Rows from block 2 of a small image colorization model, named by matrix and row number. Rows with one number belong to one channel. Each number is 128 + 24 x the weight over its row's rms, rounded and kept within 0 to 255. All counts start at 0. After the name is the row's rms in percent of the matrix's.
After each channel's rows are labels from the 100 images, of 14976, where the channel reaches its highest value: "top examples" is what is common among them. Only what is clearly more common there than usual is listed. The data: abstract colour fields from 500 small random pattern networks. In brackets: how many of the 100.
# convs0: first 3x3 conv (model.enc.1.0.convs.0.weight, 128x128x3x3, each kernel summed), inputs 0-63
# convs1: second 3x3 conv (model.enc.1.0.convs.1.weight, 128x128x3x3, transposed, each kernel summed), outputs 0-63

convs0.102 113 [157 105 152 161 167 123 123 128 114 122 153 129 111 109  93 117  90 107 111 172 136 143 127 115 172 166 101 114 128 116 115 150 112 142 131 156  98 143 123  87 117 205 147 113  98 103 113 176 124  98 111 146 168  90 109  99 170 126 114 149 151 136 114 186]
convs1.102 120 [139 139 164 111 116 108 138 130  99 122 128 124 100 170 101 104 150  93 127 144 127 126  99  96 120 144 152 103 113 129 114 123  92 112 155 140 108 162 125 110 119 163  84 119 106 137 111 119 100 117 111 102 151 125 148 122 128 115  88 129  97 196 144  88]
top examples: dark (30)

convs0.109 102 [ 86  96 130 130 114 153 133 122 122 134 145 136 112 135 119 163 116 117 120 104 142 146 158 192 104 116 136 148 129 152 118 113  97 114 133 116 151 112 103 114 142 130 134 138 104 113 111 155 133  62 143 147 133 137 113 115 112 136 141 116 175 116 140 115]
convs1.109 101 [150 131 133 115 143 122 108 121 145 136 145 100 156 126 132 105 159  95 156 141 129 146 162 242 191 138 110 113  96 133 135 122 132 133 114 146 106  91 116 147 159 105 165 158 110 111 138 128 103 132 140 162 132 152 109 134  98 124 164 152 162 125 138 145]
top examples: fine detail (45)

convs0.44 097 [124 110 123 131 147 131 123  95 117 153 147 164 120 116 165  96 118 118 114 110 116 119 123  85 106  85 158 122 138 114 122 143  91 170  82 157 155 163 104 143 103  76 183 149 123 139 146 131 139 124 122 118 117 170 184 128 146 129 119 178 151 158 156 116]
convs1.44 098 [119 133 128  97 106 124 170 145 137 137 150 111 165 152 155 141 190 150 142 125  95 137 126 176  76 130 175 106 116 146 148 115 124 146 123 178 150 159 148 130 128 119 110 115 141 145 154 132 114 139 197 118  75 108 117 152 146  98 134 134 127 123 155  97]
top examples: dark (26)

convs0.46 116 [146 130 100 162 129 154 107 139 141 118 130 139 117 139  81  97 154 108 114 138 146 135 131 162 149 102 115 143 153 162 144 139 163 105 197 168 113 104 121 106  99 151 179 115 142 153 122 151 115  98 142 158 104 130 149 104 122 123 100 163 124 135 106 157]
convs1.46 102 [125 101 129  94 115  74 150 124 116 168 129  78 138 140 119 132 109 115 102 103 115 157 132 134 118 154  86 132  86 139 120 140 118 153 149 113 157 126 120 176  98 154  71 134 162 117 108 120  92 116 128 152 121 129 154 114 109  92 136 123  80  88 131 132]
top examples: dark (33)

convs0.42 111 [178 133 113 141 120 124 129 123 113 152  99 106 159 105 146 112 137  91 161 169 126 119 104 149 137 150 110 115 137 125 121 127  99 152 130 144  81 137 145 162 127 127 159 156 135 126 104 153 147 154 109 130 115 135 127 108 110 109 113 136 118 155 103 133]
convs1.42 108 [ 74 153 105 102 117 112 102 130 126 110 108 166 114 131 126 133 115 126 120 114 126 146 106 133  99 125 128 160 119 125 145 125 163 128 135 116 178 159 127 113 153 129 108 115 147 131 185 150 105 159 108 118 124  97 159 168  92  97 144 143 121  82 129 113]
top examples: fine detail (38)

convs0.103 097 [102 140 111 175 119 143 106 155 127 101 102 140 173 112 146 105 132 152  83 104 121 104 130 146 123 117 131 182 124 107 130 132  85 148 127 135 102 118  80 143 111 125 102 109 135 141 105  95 156 117 133 105 125  92 143 120 115 173 128 136 140 131  90 154]
convs1.103 092 [138 132  96 141 153 143 113 171 159 170 165  91 102 102 139 128 139 156 126  91 119 147 145  75 146 183 180 113 119 157 153  94 140 115 163 100 105 132  92 122 120 109 168 138 128 191 157 117  74 119 141 156 106 114 115 119 142 150 114 154 158 137 134 140]
top examples: fine detail (49)

convs0.19 121 [154 136 161 146 126 101 106  95  92 116 146 119 104 131 118  70 176 107 127 138 155 157 134 115 128 159 108  94  64 134 126 147 134 176 133 139 109 109 167 119 140 145 139 104 155 172 123 118 156 123 137 129  85 143 159 143 145 147  94  84 120 180 104 131]
convs1.19 111 [138 120 114  91  83 123 159 133 120 162 124  83 144 125 148 145 121 148  76 129 134 106  97  95 137 113 133 129 166 128 126  86 116 128 132 133 147 120 114 186 132 163 103  96  88  77 113 115 123 118 133 138 149 127  95 125 136 174 124 145 140 167 128 111]
top examples: fine detail (66)

convs0.10 117 [103 126 145  98 146 136 121 123  83 126 158  88 114  89 121  86 109  92 114 108 155 100 145 157 109 151 117 112 127 110 139 128  92 141 171 162 121 142 164 102 114 133 128 111 111 143 129 155 145  90 147 125 109 116 140 138 130 179 130 127 167 184 152 164]
convs1.10 100 [164 139 122 120 132 151 127 118 102 197 113 163 106 132 130 175 117 127 101 119 108 147 106  89 164 114 125 132 135  83 126 135 163  90 141  93 122 147  96 159 137 123  93  93 112 138 121 130 145 139 119 136 134  88 141 133 170 184 110  89 130 118 158 116]
top examples: fine detail (92)

convs0.57 095 [113 129 148 118 125 143 115 102  96 105 158 136  91 121 176 131 136 116 105 170 121 156 108 140  88 102 104 147 110  73 155 117 109 133 132 126 110 107 138 114 128 124 143 122  99 134 137 104 100 113 118 106 137 105 108 109 107 123 111 118 107 135 100 133]
convs1.57 107 [171 140 154 126 140 115 132 119  93  62 136 139  91  85 120 146 132 130 142 150 130 146 134 140 130 165 125  73 119 107 124 149 137 161  90 117 154 128 173 108 119 140  88 129 102 141 126  91 159 148  82  97 158 130 111 121 127 160 129 110 119  89 104 105]
top examples: fine detail (52)

convs0.23 098 [117 143 134 143  90 127 126 125  78 135 136 105 175 139 114 147 107 106  83  88 150 125 137 173 157 162 142  90 107  96 130 127 116 139 112  98 110 157 142 178 113 113 105 145 125 118 134 147 158 139 124 130 106 146 108 106 129 126  92  92 103 109 106 149]
convs1.23 093 [146 158 148 131 138 133  86 104 100 112 122 144 182 155 130 158  94 129 121 102 102 103 126 116  98 120 111 137 152 159 130 112  93 129 160 139 130 154 110 169 142 111 128 140 161  77 139 153 141 115 122  99 164  92 148 142 147 140 137 116 140 136 155  73]
top examples: dark (28)

convs0.58 104 [131 136 161 160 126 121 120 128 154 110 162 137 164 125 156 150 102 131 131  96  86  44 192 102 125 120 144 184 122 115 121  99 132 157 134 124 119 121 107 119 103  86  88 118 129 107 115 107 156  99 161 137  89 114  93 158 120 151 135 142 126 136  82 124]
convs1.58 100 [139 122 170 120 151 126 158 171 156 130  97 145 121 167 116 116 126 138 124 144 170 157 141 134 120 100 166 135 120 147 176 102 121  95 186 101 116 167 109 109 133 132 158 113 109 136 127 172 157 121 164 169 136 121 112 129 132 105 109 115 194 100 127 143]
top examples: fine detail (44)